Weights of a small segmentation model: arch unet, adamw at rate 0.0017.
Rows from block 2, named by matrix and row number. Rows with one number belong to one channel. Each number is 128 + 24 x the weight over its row's rms, rounded and kept within 0 to 255. All counts start at 0. Numbers have three digits each. After the name is the row's rms in percent of the matrix's.
# convs1: first pointwise conv (model.mid.0.convs.1.weight, 128x128x1x1), inputs 0-63
# convs3: second pointwise conv (model.mid.0.convs.3.weight, 128x128x1x1, transposed), outputs 0-63
convs1.0 091:150146135123141118121127148106142175119129111137143126084137143153104149154155136125147132146121102132161121075147129093109111082148104132139088121126116177122136174134142147124128114131148196
convs3.0 089:120118180132137102151144146149122104154120117132086103069092109105114108144155161135140121166122129147149132102129098134117126169098138147126107112130116129155144074161171100137168121110101068
convs1.1 090:149100147090090129132122126143130124104134087120130115135081140144127142128075114138118153118100165121148128085108112127154101124111144123098159080128138122109124096122109182122134073158125152
convs3.1 068:118110133082182150123117095159135095103143106139155110129105121123093120104129157125109155134111094095117157076111127156176137136137149142137166079126131112153131148101118161173146079140127097
convs1.2 100:099150143127101127122093137135134137134140136082126112166103141073111125095107133120141141101127149067056178105153109124081144116143130112148134144121148109080178112164178146121156127123131110
convs3.2 100:115128129126096092127124181147144137143139118161137148092103140149156134116180177130158139157159124204167136131110104129121153185125116127132157131119121129165150126146144092113163145129131106
convs1.5 110:112126148136152149099142108169103123081147129103166124132107094141141159124109175148118123162141143107168167120107093098107153127098074085112134131159124096141130117199131122113131117116112101
convs3.5 126:154100136145175093133116086120115133104103134151111101126096091125126095093128159144109123144129167123140144140108140107136093090100155147127164138132137140105140136116145147133153082103146105
convs1.6 101:121124147109133153129120129161129123101135130148172134150152106085138155133128124138174123150141102112159141117111111133120165117154102132125116152094139135162090117157141114106135098138170149
convs3.6 108:109103116079093140097102154131160100146145128125153146123140157117117149131136110113132149113122103145119117098114087144134173170158101080154121073116100128154112143136114146145130156150108140
convs1.7 097:101156128131086099117091092151156162164137148115126118139159121109113137138126102162117157115133130126112109106143157147123106115104152159107120139124123144155073085132107100125149159182114083
convs3.7 083:144102100094148106111069139119101123089145121150147135144135126114119106091123127100124157101124161120151121127084107143128147120159098099152163113118128109103112156107107147157080125150169155
convs1.8 105:098116144090111118164142090175166138122141130156164142111106074131151177152135127185113104132134144127136152126096107093143136134127120138103129121110136116148118108160124111108143130142114120
convs3.8 131:121098150124164118114136122144101118116098124109111106142090109156132094080116137154102112141113141123114166116143151109155090088082169175093141148109151127105138149086102134157135088092145131
convs1.10 088:123109225149110138164143106114121171104128089140141103145106097132129149131121159132155125137180114136147141147135163110142133094137098136140152144142104113189115118141147118120115130110126107
convs3.10 092:109118079107077146101124164128162141134134124118156143136173167140155156137126119107134142107150092151124131114125097137139156163163097116158128104136133141136095122142100131107148187163135175
convs1.11 093:129137154110126160153148140153150108127098130089152134156179122131148143134133121129183140174134114137108133104133117124153140132146139104158136166091161127119071140159179124109132114125150085
convs3.11 090:104120131095121112097126157125179110145128110136146147128128162130114147133130138118144136109121118142119127108120078123132145162140091102167140096103103142165121134162145145144154147154092136
convs1.12 098:133154145119121157107119116188132113147124106127132145149142117131176102101107142126137130118129086125094154127114170116097173146148105132139114150067173088151127113136131151135131100138146131
convs3.12 097:122100149083126066134094175162120100123125082165121113111102133098091102126157176106161156136150129147173145095128091133147146167121110124150116090108118120165115116136159129152158123117121105
convs1.13 118:144106178129117137149151085143111128128092131101119179122157141176161112107159140113157122098149145104107109150098201099099151137177139104146133161129133097148155085159125127128117133151142107
convs3.13 133:153146184097122100152117139155137110138170111158144145119122108085073118165149168118165152141134101145162114092135111151100145154122131122142068101114110121166115116142165106128127115111121087
convs1.14 108:163149146110146130155149102150099129147112127125124136112097120121117112122100129162126134074112139131096119101088143109151107148153150139114153097075190135131179089103108174150118118131086147
convs3.14 114:106121106136079133109139163099097155134117126074108119151127145150187152126120112134129095096139131149117160145165151111114107127111154133084118144138145133113123101106115083138128158138113169
convs1.16 075:161124190170147137095123102111084143133126103150107114145109098122129127102116159129153170050131152135104151132134146108129103114122110122096156093105102146134142122099098170104105071085113113
convs3.16 078:111102108124071127122138177139087130129099117090107155144123156128127141104136099123139117102151126162123148109098109112114132132095142124104098122131149126115103113087113091147124173127126167
convs1.17 099:115125138111191068113135115143155119110163150151137106116101131133096169158140141112133144114092118149142114131132118135155103137071138125099122047123164122121125127119139091082139113133146129
convs3.17 095:159129121117124071129120166113082142114147072180121116143153116108113086118146169116167139128159148142176105125115116123085130138081095109129103133141142147131132113150153166152130147161148137
convs1.18 108:141081098151095133104096100126102136169150133141133111090116100147157127141111108124139153082135128137080124191097153143144115170141153132098109117115138096103094080141099122117133138102135100
convs3.18 126:147122154118124099142123152133170109141142104165136115074121128122119129144159188121149145159142110156163119119124094147140130165135124138144141130120123121186123095166162129112170131114127111
convs1.20 099:124113139072094122152101120146147142117151152148134143106112125136105175135131109141101104132100154110111154109111118125106138135134186124104132131138102133087102098135106109107146121127129141
convs3.20 106:123098146109145152116125129165103091128110142090153149122094123147126130096112110143106119122107130123104166089133125126164097092096197156083131121099139116112116141069081128165119111076129138
convs1.21 067:135136157142107090086074134084177128164158174143121102155134123092138124090098111115125140134141133124099120117150133139127123128100128148089177124142113122128125086099121141105113111098157100
convs3.21 065:126112123103158132102082086113130110104154118129163134127123128126102136115112101112125141140078147090122111110108125142163120089172130113150166109141142103093119167097108153149070099149143130
convs1.22 110:111134114077120129115099116151135063175108146113128162159147120128134092107119145146130134113112129117111165127117144134125172129144120100144160143062185094139118112080167142158126124137115131
convs3.22 099:104092170093149104126127146159150087125132107167152122106105142144113117118165182134140145163125117164154144095133110139153133161138146139131146116102126118186121138148137131140161102123147102
convs1.23 121:129117129138152166109113105131119161169133127134125121078172166114082134171108122153103164117106132154096102133125177145134106132113151186099093133141111186148125114122102154129108126155105147
convs3.23 097:102165144155114164152170126142178120159135144099130129090115137146150170154136123139132100150128113147108123129157127142133128161120147151115114148128117115164141104153139100089161133111075120
convs1.24 112:111121138134195064104128133128154120110158146143128089106093125118085163159139138114126149127097123157143123149140110144151124144079128128095125040140154143127124153120124104066127120145159134
convs3.24 101:152123123104119070126129171118087137120141069173125116143146115108110097110140170117171137122158146145177123123124115123100122140068112118119102132137154142131127107135150157164136147144149143
convs1.25 115:161076116139112151113115085102109101107077144109132184069131149106062163089131120162106118115166135111126129140129138137081131096133124121118145156165081127100141142135116130111137110150108122
convs3.25 118:109108143124125135135156161168121100124115090122135124125128163157126128107171170107171109162167136168157129102101098146123156189131125151137147152131141135177147113159149117124151137152134158
convs1.27 099:096141131137139120122092085150134138161134127109131114123123111076120147137155105142133183100111156163098102113145153157120122123092138133086137127118141162111118107126104062149148131160141088
convs3.27 086:153138102112154114124068120128129129092162120165156121139149123105110100105122132093119160108125165115160115136103117144131158125159088089162162125122125110108119161127122170137094113155160153
convs1.29 086:110124120115123168109149140142107127100165149147147128103137097099178122115129119124144119158146119154186113190094141128154123142104161131086092108103126125139115122129087122108124130128166101
convs3.29 088:166154104143144124114127135076170112144120177156130096104130128130134112130167141147129118110114137144102098132110122112112142136141091115159154147116114090147112131160171134082117093099114116
convs1.32 102:093099126146115134117114128110138164147127148113143158136123169114142141142133120107089142129157157151118162145167109165100123138136131097180158144135092101142114112123155132109111104085111140
convs3.32 121:154181129137108137154112099123134089126167106146167177137176168114111129159101134096156152145143119128167112108114116171115158137165104125141118124168128128135099111168115102115097152166170157
convs1.33 099:098090135185130137121092100109126155138121160069155135121122164109137147132135168116107156097139144134148153165122161136136145101127111126116113129121113101148147091148124137080138130143088100
convs3.33 099:091080135142127131106095152101112158128092140097106086136099112122158146085115114142104112108112136126091167141156150099157099093091147145117167115117142112091131150091092125160144141114119137
convs1.34 093:137104146120109156115124096160130130141141119109101149148160124110101159137107109101126144204139148096112114145111149101147127122119162193114153129144128137166122114126112142143101114114111160
convs3.34 070:107163153179108155141146115118134162154116157116099101096123117138158151169139103174114100168118112129101077146170141119117116116124124130129117145147107146129165100144143110107160135141072086
convs1.35 105:108152126117118152173180083106135135139106125135137159147103108156140147165150107179151123120122140108127142102128150129134160151145164115157128102059134141138120115124120144133112098123136138
convs3.35 119:143093140135152093120122131110082142101099114109072108156097110130123088111126113142107119104113146102110160147147159109136094094099179146097108155131161142087149129096103120152112097104140119
convs1.38 101:113102133131106146094144116136144138132116111160127124142150137119141141122118096075154146130182172082104144123116119146118144128127135143148168105144120120179114128150121165103066111130110172
convs3.38 094:103098142131129140115144150134135163122089159096102086111099115141150137114132113170102100123107124143098131148167143091130088121087146139106130140099116110121145106082121104132151131060079098
convs1.40 093:124122168113081117126136113084147101145118152171104178167156125097110132122110127110113140177147125129164153081183129134161142110146119140137150145087134110109128127122146145138148103124132136
convs3.40 095:117149138161147123114152132116128179131122147145107069151136104146130127145139114150114105115122174108092130194143180083118095105091140137115138178120110133108165138130160145122132115122094106
convs1.42 113:113121156158167138090117145105093134129168153077107131129137148121105057105088149133107099083108150123163158123129147115128143128134109162113130105096111135124170132133122146117076152153098146
convs3.42 116:105183114144138141132125093134196117130159159142156148116149130107104172162096118117144105116130151125129100150120099130118135143154110093163141142145124097130127131172157121094124135087114113
convs1.44 104:123076147169123133128113108093133143120104184069173146104115178101114139113152146112159148111129149144136172151128132122117123122135090129119115135126092132126141098138147132091113118120100107
convs3.44 087:090072138110163129114109155109116135131076131098101090130089120126156128084136132152089110119112125141101178116133130105147102125098145144111156104123137112143132139101100128170174128127113125
convs1.45 104:163113131118078109138095123123152073123098076091141147150125141117131123109086105113178166175130125126132157091120102131164105143139115157148157117103149103089132101134134166135117090118142121
convs3.45 087:117104135078160143130117097159135063106166089135141133135130146106091138128123137103149161133117092104138130074103093178134143139159125115161138095127126104143117134133129155152127118144138128
convs1.46 111:182110138095110146125118128125152055142103118122159163133139151111129131132141129109140162147079127155134153135176104159150120135134115101142143151117151119109108113153175119147134107091172141
convs3.46 099:139138116168149111136151140054107192112103146153091098139133114135150107127151133136121118116144168132112111186112184084122112114118117124121144177123109137095165139120157134120108112134118124
convs1.48 114:105107115132140123115140137129114122128131119127138134120106114122121079097094141119141121123162135120143174149122108148156108110135090111141151114114115138107127144100142162121076098129127164
convs3.48 135:134174112129109164145109105181178114124170144140167161126173158125122164145098145102158135138146123159157094114097104162121165164150100133154153143142110105128113151148105116109136158113127155
convs1.49 114:126115108163156154133147167144107148139133120153117141112118118131126080131120152125138118138173112123146146171129122147144099089144102116148131130101147143103114135091145162162059125111122127
convs3.49 134:145076153134142072106106152075075131134104110139106102128089093119124082115159113141103139116106134096118144134137132099139105085108146118109107092121126155121132116112154152150110104153143102
convs1.51 084:114089153155175106112130129118130125131163176098167112136083113121133168122125149094137153070082145168153148135150115177132124132140112110147122119119092151143151087128107207097098067138139138
convs3.51 072:124163132122143174135124058176125112132134142110142126100134116144116141153127113128120135165080101095101108091152163148152145110153122125142151133154131088132142128142122125103130084132108110
convs1.53 092:116139106129129136067144118130102133153146115178131133117135139159156134100109073059162142189169133122098124131132147160119122129124136122144186113119111111147115119121150156134070139105133143
convs3.53 087:110091136121117127110143146133104164114112141104118109138098114150163126102118092175091122108107107132096122124129144093114093087094164135086134124091110130111142128052100107154122135096090110
convs1.54 093:129104168132092140136147154137147110078097146122165128152101129105134131103103120121117129173112102133143163120120137073125118162134104147130151148120150121141089180094112134109135141121094094
convs3.54 102:121107134117097127144098110189142099132145107131143175111135151102092128154103127086172133156138118127169090100102081169133130148130105135157112105138132132115090115143129096114127169114132133
convs1.55 093:093101157161146159106119127085161113100129158120161175124096171128114117087150116097168167110103160128120140129150118122156146136100118122150136143159105141126135140084142130128131115127113121
convs3.55 101:163179114144111120147124114150141096123183113160169160121172141120098129148125141094159149134153143132175077140087108151119151148158095102145133152118121122131124134156160130095085127135156156
convs1.56 105:101091138106138109113166119123141119100113116138138126121129124117137117116122097101152132122146171118113150117103106143123094140129091126149190086151120159128135129129129189117096118140137199
convs3.56 100:149159127115165126133112069148139108112165113147158151151154128122104124139114153105129159141138110116141112086090133153112150142186101126167146105169126128117131151157125153124137114170165128
convs1.57 104:123144112143125152147128151126116130139170123157107137137116092108148105147147127140123141136093130123151066184123124134111112056108170074116112117098134120109161148114098105135135169130153121
convs3.57 097:145131109121150110125088095084133145103135137175126103140133090087123121141138121148105137110117118098129083136119125116121117082157114085176124097106091145099119177122147190101121107138127108
convs1.58 081:146136095118095145107173140091110107143156108129110111151156134096132097118139135107139126104152125111124123099127105092128082108091113138112114110078115119118185158076128119124119180145153151
convs3.58 077:115120144122140103123105095124142123107131114139109116129120080104117097140123119162084120133074116093128083127141142115126083090122142143128109111117095157104132145109148148126115095106138074
convs1.60 113:112120128116156136151132172104125096118113144126144119090136124124151120113132142100149130149152102166137140129157113147145120088143148148173082141120113165132076151101149135151116137164129113
convs3.60 114:144156112100128132124117101134162075108152157139149126094126123138125143132149161103137152121132122163146104096084090144112136154168114107148169141095099076149099124139136133104139111095122103
convs1.61 111:086118177161121129087109147117093111112137148121113144159167090120132130099094162148143089146132135150132116168104115127101149155139162132149158131084139114106165121086164133095120139124122127
convs3.61 103:110091157123160113134121111155122103137091147124105115098068115122128112124169141137105127128120126137107162113142126111164117140103171120140129110115109106134139139121142114138152084097092088
convs1.62 094:130143105104110175102181100155092112108154098146137144117154155159171128107153135054173138139148129172089110117142130130110132167115149183157149119132148108172122108119134104126127162129138118
convs3.62 095:114100125148145133121111109106081160106089123124113096131114109136135097067108092146091132149090126097095116141129148113186087089111129147133165139126134128066127139087093140148079114122147124
convs1.63 085:080109110163112122095109148102136124124091127122187136137101159119131114126119095089173158117151139111131184139159097157119141125141115092174170120155098103144117096144146158087094109103112152
convs3.63 084:106091128093130121115155185132131159132101149103112120141099128136153143109133134157109111096128103160118172126155140097108102135093165139086099119090127118145124113074114109157148152080105120
convs1.64 070:114114149115138150112109089160159098102155156117148108121103154101130136111125100129165167112083133111118137101145127128144159140105113138117131120144157126134137119125110130151115127140107171
convs3.64 067:137130089099115085119076161146139130105170090167155151141142127123124101098133163101144155120138158155185122131109122141120148145160105103144147105094129139130119178118144155136102122140158154
convs1.66 101:167135075133115124139153168110108106130165114128102086162151113103106102150160126134116126119096103137140170083138121084127080152099101117082084144115138131125131175085129107131119165122137130
convs3.66 104:121141165131133111138124091101142103158150113150122127082105084100103092172138135149115136159081114106132121114130125148147113119140145134118097111139107143133147119147183135133116092124115073
convs1.122 102:157130077139120122141153155102105109124160117124117084157138099081103115144138104139112121096098102137149176094132130086129103152110089112087090153117124107123151174089119120129099141117146133
convs3.122 104:130110100124124144119136166153113151102097145105123129166143167157151163079121120111142116104176142158123131140130122103110137135095113129128152142113152110128110131105076119122151164128134181
convs1.125 111:094150143117152134114103096136131117111117123106164098115132093105126149122136104116163168113129136145103120108180135154141096105121113170121130124117157148092073084125134076145160110159146095
convs3.125 091:104128168150130128145199125127102139145090126107086122126114114144138122152136127165116106156133102130108147132163152103121086122091167169090082154140134159136154093129127102119148125116110107
convs1.126 097:132114140121083158146108121130116071097108148131116136141118154097092129085098182121137131159157149081129129107128144111109165089145123109132165168120160117103141134145136123130153083123103151
convs3.126 092:162176118156131128131096090106152164149120173145139136123134093119127128146098099151098126120104131111116140151152168111117109072095128130109097122127145117098123152117129156118104122121129129
convs1.127 099:104140149139168157123139108185154058110108134121145147138138134109181109107119143116189149111123113157127154127162119120148117110123106121121168142115182122089144140138101099132121094123127090
convs3.127 101:138157141120109127143091127174167108130168120167140159110136146094090134143120136104169148144149135134171103130119090140146152157132075111187133106127111117144124155152155125102137137122123121